config = dict(
    translate=0.12,
    downsampling_factor=8,
    decoder_norm='batchnorm',
    decoder_block='plain',
    decoder_attention=False,
    optimizer='muon',
    lr=0.038,
    lr_schedule='cosine',
    final_lr_fraction=0.05,
    adamw_weight_decay_other_params=0,
)
Rows from block 1 of the decoder of a small image VAE, named by matrix and row number. Each number is 128 + 32 x the weight over its row's rms, rounded and kept within 0 to 255. All counts start at 0. Numbers have three digits each.
After each channel's rows are labels from the 100 images, of 14848, where the channel reaches its highest value: "strongest on" is what is common among them. Only what is clearly more common there than usual is listed. The data: simulated telescope pictures of galaxies. In brackets: how many of the 100, against the usual share in percent.
# conv: 3x3 conv (decoder.mid.1.conv.weight, 256x256x3x3, each kernel summed), inputs 0-255

conv.164:049083130125073071170134051113125134082081171124133152149103133135102185143038093122129142105129141154061141136156113116097137110151172126159149151094115118089129107157134109141091129123147128099119152148099150110072189110114182127153077135090126060097039120112201207166089072133104082139143099190118140168154119093088154110130165137105153156078135096175153085121134126104165122138132128101144137106102116121126118130097125095151175160128113168084137133132115133117168107163167168122088155124206138131157097094092075122119172106062136119127149104124076137153098129093117162152178134115145135103103084173082089138136013101099143135113115127131120126103162146123107137101140159150200160154138132095115108190171184149061149125127152095131141147141161048129148095164101087
strongest on: many stars (64 vs 34.9); winding: anticlockwise outward (42 vs 13.4); barred spiral (36 vs 9.1)

conv.53:127147092155139119104131132127185119142128134147091130117135087102117153156100100138136160155119137140064169070136102128052145162106153134076165143143107119165112068094131164140136128204191089200089143170108108098041145125186089107125142130116138029101133146167159140088135148140123136127157143090076153117095142072122104062091105096133104102130155122177139103076133161085150220135160171144182141170105115195152170161118170105164046116145140119177170129155116157165120109106107163125129170152119088112083159096156165146125168110121179133124116177108144162157110092155148141130177139150169150143158153163158099140154113126159079144050114170117057077131180093144104127080129128055111137139131079116115136126120166105114178166166144108121161125171088124155125100099075140
strongest on: flattened elliptical (51 vs 9); round elliptical (30 vs 8.9)

conv.21:083129094125191101140161111152096163146141114118132110170072120075150073049149124153161055148118127128067139125118159119158170141184149132092100094135112098102168158184137180156175163112113182143150146074197142144132130108134151038173169108056110118184120099124153163105105150093105105170154166143089148183114118163121159076145108061121152147130156110084117141118129140146134100184117081169076114099108110168078188121096173159108102087120111116157109126134152097172151021108145209115129162125140058144115113101146121143075149147098167072148104119121149130132098081154127102169113064177141112147166110110133079118166095107165145143090109098137182158090111098061061118122124121137149125131142077124137159153091145125140164158087130133108132147126112087102161100117099118
strongest on: many stars (76 vs 34.9)

conv.133:113127131057140072158160122163130150137069195119135104135086085095084130094110100105071130119111115114128129099099142106133117173124095142102031113091104148067127127134158089153094129108137105119142145112141144126143161149133136106146064104145164088147084110115142114099066068148062154128177145117060100083091119115079120087076159091131168151100157147171097108034129096137134115108119172168090083126132167148163088116094145114120121113149129113099051079150101117168125134150191162064156127123200143089156128130122102139122102131064159124086171136100089118158216142125142124187182081137171132161135143135078116156199107151108142166112098111139121133071162142116121143131123087118164139094088138072139143189178144116138152069074118141159093132145153087074162069123122123
strongest on: flattened elliptical (85 vs 9)

conv.137:035115141072135080194137139112128139131135177138142125141094088125142104110127119116108090122145114142149163116136119117154107151120077145112145129144151090169179049107135106152135079121093164142104161144099162071088103157135057175112092093125162122118150127125123124120099099152157085119146161128095104086121137135143075049112146121082137101115113098159101168045113128073125135148165088180202134118121119153130092103044148126158034151147141141121089064184152129182111142088171154153099117112083140069107126118199095128162182162078116148152126119159100160129103135182109139152136150112147151133107125212120127120112097084168073100117125172163191126103162154081111116135138041103103153161152114044154137157161177131102102112150109128077087158145141110139097151109118083
strongest on: many stars (65 vs 34.9); bright star with spikes (61 vs 25.5)

conv.220:062098130086116111160183134184113142156203158155176095100141106126125149076164126153160127146104123123134109131141110176169099145181160151167156146114100116140144119117107154158086129069105178090080131115106123116065085153132125103138173115140130168157074168187134175100106051152099108082104156125146068097133100097123092083167117114138081115089135179160104167159125136119105142128204163178157167122133107198134125132122113127165102136132129146120168177192161156115144125051198105155158201163156145083130181152167206132123193123124150147210151176152126158122109114124167132131116121102129196186114118127120108137134111073149117120087145123132096081119154088104127121148155164110121135163121112071095188094138202112164110126162132112124097092135096099155084157085072118
strongest on: many stars (81 vs 34.9); bright star with spikes (62 vs 25.5)

conv.9:147083121142222077138173122096058095173140140120135123154127111140151183135144180151111113117102120148133094080137140162151143097155123101110222151110105113154128145149163090138144132115110087151103069112174105109121115130094115123110135095103103110132115164114156195165132138125173206139099180106119083073111163120122139147160135105160098130107175150063123159135054142156133107170107103161075160131166122112118163127100149219127087133168136073131122097161120118064180147118173157134147194216168115120124105095070097149114154115120135123176127048139157149139155175141071121160149161146104102118078144116110151095155144134135148110164162135182202161176155098148101135104148075079131187112114104149160112144143135107127131151123199102173167115141200087126169132143185109
strongest on: many stars (81 vs 34.9)

conv.122:178112125163156049156205068138153150176178119149160180104137136123124069159194145094108115156114095131151194201125191134140139146108139132176085159141151107119121182105104136126138113129105148105157128154128103146143172096167154059142120109150184121147130063168094205146150119138139136161128134153106125070138113121148130090136070170118152172118176136111137103158210155141126187107163139141129122179090101123132092105129161131117178179153138171157156116085147129191141096088051133164142120183182120116135163122168164096129104080090069135135104131131205157094116128138127126161136124142101094118076123106155082114106127103157104131065146104115167126165129133136102233144096123185161139165074105126167111163120145136149111155159125129093143153176122120119139126220107092
strongest on: many stars (75 vs 34.9)

conv.129:109114139083141094122132073130152126083113120134134088162116139062037133097134129093117077143083168072154153101175163094099123103153136161115075143112109151068061092129127120127089129182125152089087165167106108177077142125120128088105123101112097107103039124158135148078153080106158144100100121143082174171090126144139138167141195077090105047101186138140133125124137154129120163155183132110139116103138165144149144073073169133113098199121177120148106148132112107122089112146140219104153119144135098099174054150181124118090116124093168112156080134136087104115142103128174153135139131141172180184133143122153035110091087035088139183109103142160107097156141139147148129145129145072151113112113118151107120137087192106132177115093152098134121166137121093140142098115101090
strongest on: flattened elliptical (31 vs 9)

conv.75:086165104104147157119169208154122134094126130136148066109121131150123153090128117150159134136127170123157156111132117168149133151127095119170092127131120164184165108173198156136066085098135161148148127103083097196130109145149148217138126149144101245116108148159124134166186084186169135061105181135044139090109144141135084098084120123122149129134115137121096144078113121136116093141075123125169103089158124145105163144045160097070103123120077152119127082142147141160132178184137117199099108125048184108121160216159129187107168154165132177070139142143153121131145115168105120154150161138104141061126134127130171154175176130155158147145131132129105178149126149099129110155080161195129100151177123105121150111163119147175089118142146122150104164123151095161142165090118143
strongest on: flattened elliptical (41 vs 9)

conv.165:051147159055112121147121108106098109155129138146143091131092108122109135014107122121103148114109167135083153133126103104142155124203109080167102142053064098077164071145182159088115156143135105090134130124129143110096095128091129132166138112116142092135071133098153175188112077135066102092130144161123099166068081111103153097150141049130107091107162130156083172110092126106113123151124136147078088112074075118131131115041168142110097124122101169078125071147131120142109171171116137091113110113143107059102130097127144122102195117107126115078101141097093141159084175177156216090164086133146132127102104115110114128137100026171127131131117110117115104109187132120132130088072100081096147071141104108141152162117133143128107158135127111156131122150107108114118104083202093
strongest on: flattened elliptical (52 vs 9)

conv.123:137107117172088154130123172142176046115109124136084116179184100158139126157145078112178118108136149109128185121120089141154112138118160135125163057115116144143118152095132123142162151073155117172148155195127116161096104093119110141123129099116044116114075139094120115149130133077137155094184086150168120088165155111149151150134097235136154152124141117190138223118136104178124159141116150133144202129143179153160111168109152109117128162126162180091124032105130171111120160136092148135141145091110158141094126132085119180094176111102111134103188129132164144120162153203154144106124141151144099128101123079102143167183100120103067104135179171105153162107123141149111132124145087118148110157132183147096108204134191179059138091088148147105177205144141122135087167109155100
strongest on: bright star with spikes (66 vs 25.5); barred spiral (35 vs 9.1); winding: anticlockwise outward (34 vs 13.4)

conv.107:139102091018211140153160139126134140140165141116135101127113100099146146104081134136076139110137129163141132182121151130066150146124160167091143156127158199087105145145017105132156120212112145143154182179133131110119141127130087124088138131138146062118124125104148124105101181115144156080095153153111129125109122123167126095097175067093159113101162147148097168062175134147160157150186124192200141181124151180106119144181130125170071102139148144096039123183102100111156118139172121153147123135166113120169129117165127145137123166135118160146155145124074137138136122161125112147167102121196202125155163169139080141121137151158194131105150134146188134097110128085129124169120141121162163105153046053160163139132178138134197124104101118082129161160137117150108116092112121
strongest on: many stars (90 vs 34.9)

conv.147:137150164128083105100143112115162126153070101141074131117196143111136092156110107122105141095123135072121095139182117131136114113111115114146121115139109112155084087118107154090124134110147166126150125144088138092178100133116129121109095129160153116110162135107121142138200127165164057086124136168162089112178111196082132076123172183147143182084165113133146151161134154032125175118155150110144175128111111139154149113121087084103143070131112147157140058094172139109174130132089096144166145150130109155053124130117144143122138148086136071063155102095135098107088185146164136136078150147117097084053132074130162116109158194203078132122095100165154101151134146123152136140112053099108153169088137094191132188211084134052100126151108179062094160124125178116120106166098166
strongest on: bright star with spikes (100 vs 25.5)

conv.63:095147135074109067190184101182086140167154137175141154123110073131149166143152185139114151187147180133141152125162131181177125124136106186112097129154166141128108118153155085095105113107143120104148127168139202128113063136119127151129092132162110151084114103078183135147096079150156076115134121159083080094146167102140143108140143133097155154148162148118167107076106144052080172162159145155159137185096143114137136112119115149125123130149144149110114062147119093154108173081123089162176159123159131136135096129132131107185196146136133158115151179153136114153119182178079142198128135094144095127051141096107112156128116113098175129109173131085240130062179109126130132096115124126114126104085142067187137185158206134139137113124174092154152194167173109092125117106160102
strongest on: many stars (70 vs 34.9); bright star with spikes (60 vs 25.5); many-armed spiral (29 vs 8.9)

conv.132:106091101159096146106209145125085098145150155163108159177109125180102148138156095142165132112125108191135142081103178122133157129165196090160182141169121182151143139161178104173158121106105141153083110153109133113095120189143154113165144115187159134142122149129112212136169140114106140124119124146120099088104138124138163160133105064128141131174108144106138176137073168255092142149107125106162124134126092113143160186129061142128123119124084148109128127157108168159149099137122065133100161120161181123151164123121140139142179166136087138158151122106078170133168128133095140147152074124077119170138139162150147146147120120108158098174187103120139187084128123111114184101171142181130149105146113073109112070174135131158109255126149113184113156205103114117111089164112109
strongest on: flattened elliptical (27 vs 9)

conv.130:068159103031151104134182114140187169150143164151144130170094092054132099093107088092094132153130126112098123175098187069132125109131157101127123135126115110045165083111166126112126135166091157147137132164098142129108166177153166098123142118119206113070098128125135175133074074126078148116163130127112137144100120121147065051147126141094176078076188135155070166080144109107149125156174181151139087116126149165154141139096114121159098115155169142108017082184115107156164118130176116148127148137116133022149115118108144124132135112088112126135135150108155190127108136160167097135199140139158203118159097146149068133145097096128153113115136145116098102125147159107099134129127154098117103131143140088169147140161156154158123157163158129130102190158129110083137077073157085
strongest on: many stars (91 vs 34.9)

conv.46:078154137196139112108149161103208098122133100133089095100127128142092042120154086142157163156180126146145102134097144141135139130140139076151151151105135078199117100139128124153102150072156161155114114063116104145126167112124144114183135067102128195126133115153115094114155119130127131106097070143167145177140137123091132170107125117159155078159084135128123132164140075173132081121099092083077135085122142096079132150079114119128228109148105137144188143120178182134150090120118077098131167132126189057125157149149121133112099099110082119120156100149150102120087121080148139157129154137087112105130095131125171105082087066138070090162156142098102118182143134145128171121127163225136117113169227160096062079131106110120077149155165155112096046148165138109148092155137134
strongest on: flattened elliptical (60 vs 9); irregular (30 vs 9.4)

conv.88:140087140094071170098161145098121085150069115101129161118106154153151116159126146117149127160149125075172140113162067140139146101184180194188063148119140054094142098092144069133107134137130121112127093060190121140120134119137154152129174117130124139091137113087084074153124133115152154085133134134112138067118145115147107114096165088121140127154114140172128144152115105137130138141129122045077113090159202114125123110150079108087100098124123157152133124059100107116130123088102138096151174172123132137154154184054102181134079123184158112096126103080146143122117102095068197139109111134095144092192131161098124160116156168177155153155130163115075115116155104133164084233134070137177120166169131110101109130127101059149096112118151199150193047118076146153142139114103120
strongest on: many stars (80 vs 34.9); star cluster (25 vs 9.1)

conv.179:063091089092160129096232108133161102117177145134110122150138129127084073113126125145172071108123141219171166111148164135096106181117150140112098211140139085063092146147101105150085119160045159119125178100084114097106121109172116134165184126098162059167103082127113139155096097142073122083113156140138145111133146087154113147116099082137147113169144126143086164111159145090133168126132146150138095131103146178180111167083066123139100107105168159103079107175099130157134103151130115136166098138088093144094154115194189095112143113129137114104115198122110116101130169252091127113110122179056132162141136119123117095081099124087161104144126126133109093127122138116127196110137084099116073151149151097109111089119154122103099188148110110091102134197107128147160135136145106
strongest on: many stars (91 vs 34.9)

conv.156:100134116165112124157126041072100129116153145108164138149132090103106096117112129087201078150137148152130134099135131035132109124193184169183079177081112097046129128103084162127172154135131140143103142147156130116104105131090097092118145155099106022195084124086126149120094110146160100123151142146124096094161104185129110050155080113087135140147123150112112122150141150103109164155153052179147121142090134097099125147141118150119133137100184114129171115152145145139158054100135135105091133121109083054118050089179150139108189145096155108151111122097108134111084169167128146123098150130140162128114098149134042075117085112069134091134076135158169079129140087163153115120132131090083109168132107080097135150139173088107100122090139079094125171155136136100171074112124157
strongest on: many stars (66 vs 34.9); irregular (39 vs 9.4); many-armed spiral (26 vs 8.9)

conv.255:173109155140126133118123135158142156098134139178099155126140089150135217222108133142146135132118132108130087105134056189133098134070070142114111108194118119168090155134079085154143087082110131127091108104066122140137226084172100132105078093157108126132107152147153101109189131148133120153107093102146120079114147111128134223087180228202169128122099159114135135151142122151149133132116122122171206107146111157141114095138127117150208114123110100161101116148138123142059141140110123152129108136102206127108143131138159109166146141128116136155178156128149109157220116099090112119076125106109136114105150112121125179121160126104090087154151166082198136080133112195059090154140111174127152111100216165151128088122136149106120102096116122148113090144132130125082163122166145
strongest on: flattened elliptical (65 vs 9)

conv.176:135172076186099113125145046090126085108115122160099084101162129080131102125091077116169159142136121125109137176140179111119138099132143092127097164154077168175123075129130102113135106103142114143126143134138185109174134143143133096127087126137158126072117109132144141081123127101081095080160151164061153084213105133118097137153129124055122190115174113171137170135117156043183114094169178087117162164145156076081144111104069110164176116128133168184163083093111105131176094158086120125122159126146094088142086130102112133082120125071160128138164081066147156088097142133145124172102131108149068073082097091111122153180106143140145127068122115115152130114126074123109129107074111141127152126096131118173184187087153112125188117093149156097148081072171105111116081200136149
strongest on: many stars (85 vs 34.9)

conv.54:097171124092186183046167083182124152053133107127124113109068114142149064145098154084122147132123141074075144159118129145133136115116149162154139117135146101076111107159137189160157139145158205138124148160139087118111143099102183177137137125099076033099145151043155102128106058103128094125113161129132091200109116147108118134100191129109126109172125104086157130089146129091112189153097106097221092109145112196119135073127129107089144144131151107105139109052165121173115095106094140114061099116161103143092126104173154159131135096141151144070122140103061110127090120190138133140096101151119161105082115107148111162142091121160062101106092110174127140093087128130117098110073131091140133201133095140134156129126131135125117125132161164092126194209121118107128101116135138
strongest on: many stars (69 vs 34.9)

conv.152:061134107180090127135094141107131131188142156155163116133129117107059156106097094106130128120121159125099107083133156089071152161100078231082079142133142109089143063171120164148148109115111132105095159135098150109158116116159136116178122094186036086124111098095188151134126049138105143191165150138102134077139125107089131117151126110124114185169139112094138157136120130110086127142148146080185096108121161131080081099097156094128196112075073110076204115143083124166155142166111154113082160103232090132142163110143118142099169138126182140183085102108147102122123109103112146188105088115154071123102121106122078152120089109107072132094079129109162127094087134121143124168114145148097135136131134079093128141154163113107126118094142106183072103137143095100177058131132122
strongest on: many stars (64 vs 34.9); many-armed spiral (25 vs 8.9); irregular (25 vs 9.4)

conv.151:115078104046125112109120129087103112179182126102109168143101160115100088087154127100125129122125094128149105087203146098114163130173202140122094150144078153103108119136142146103176109098166179088121160125168143111118119122086171108109179108174115171166177140106128138126096127138122047133120156139126122108095163089108142077166117055110164107134085150139102138076105189189087073153161066152120117092133130155090100132092096192145061055100128115150119111179085103091168079129214114124116095135136133155137110130137125155154144199135136110155111102104111130130153125153123114085069049087141135126191076132124072096116140146085155077129132067091196164163142140135161131143157100131078102119110056087090168093121145106151149125131129112085109071130133123098130175110114095
strongest on: many stars (63 vs 34.9)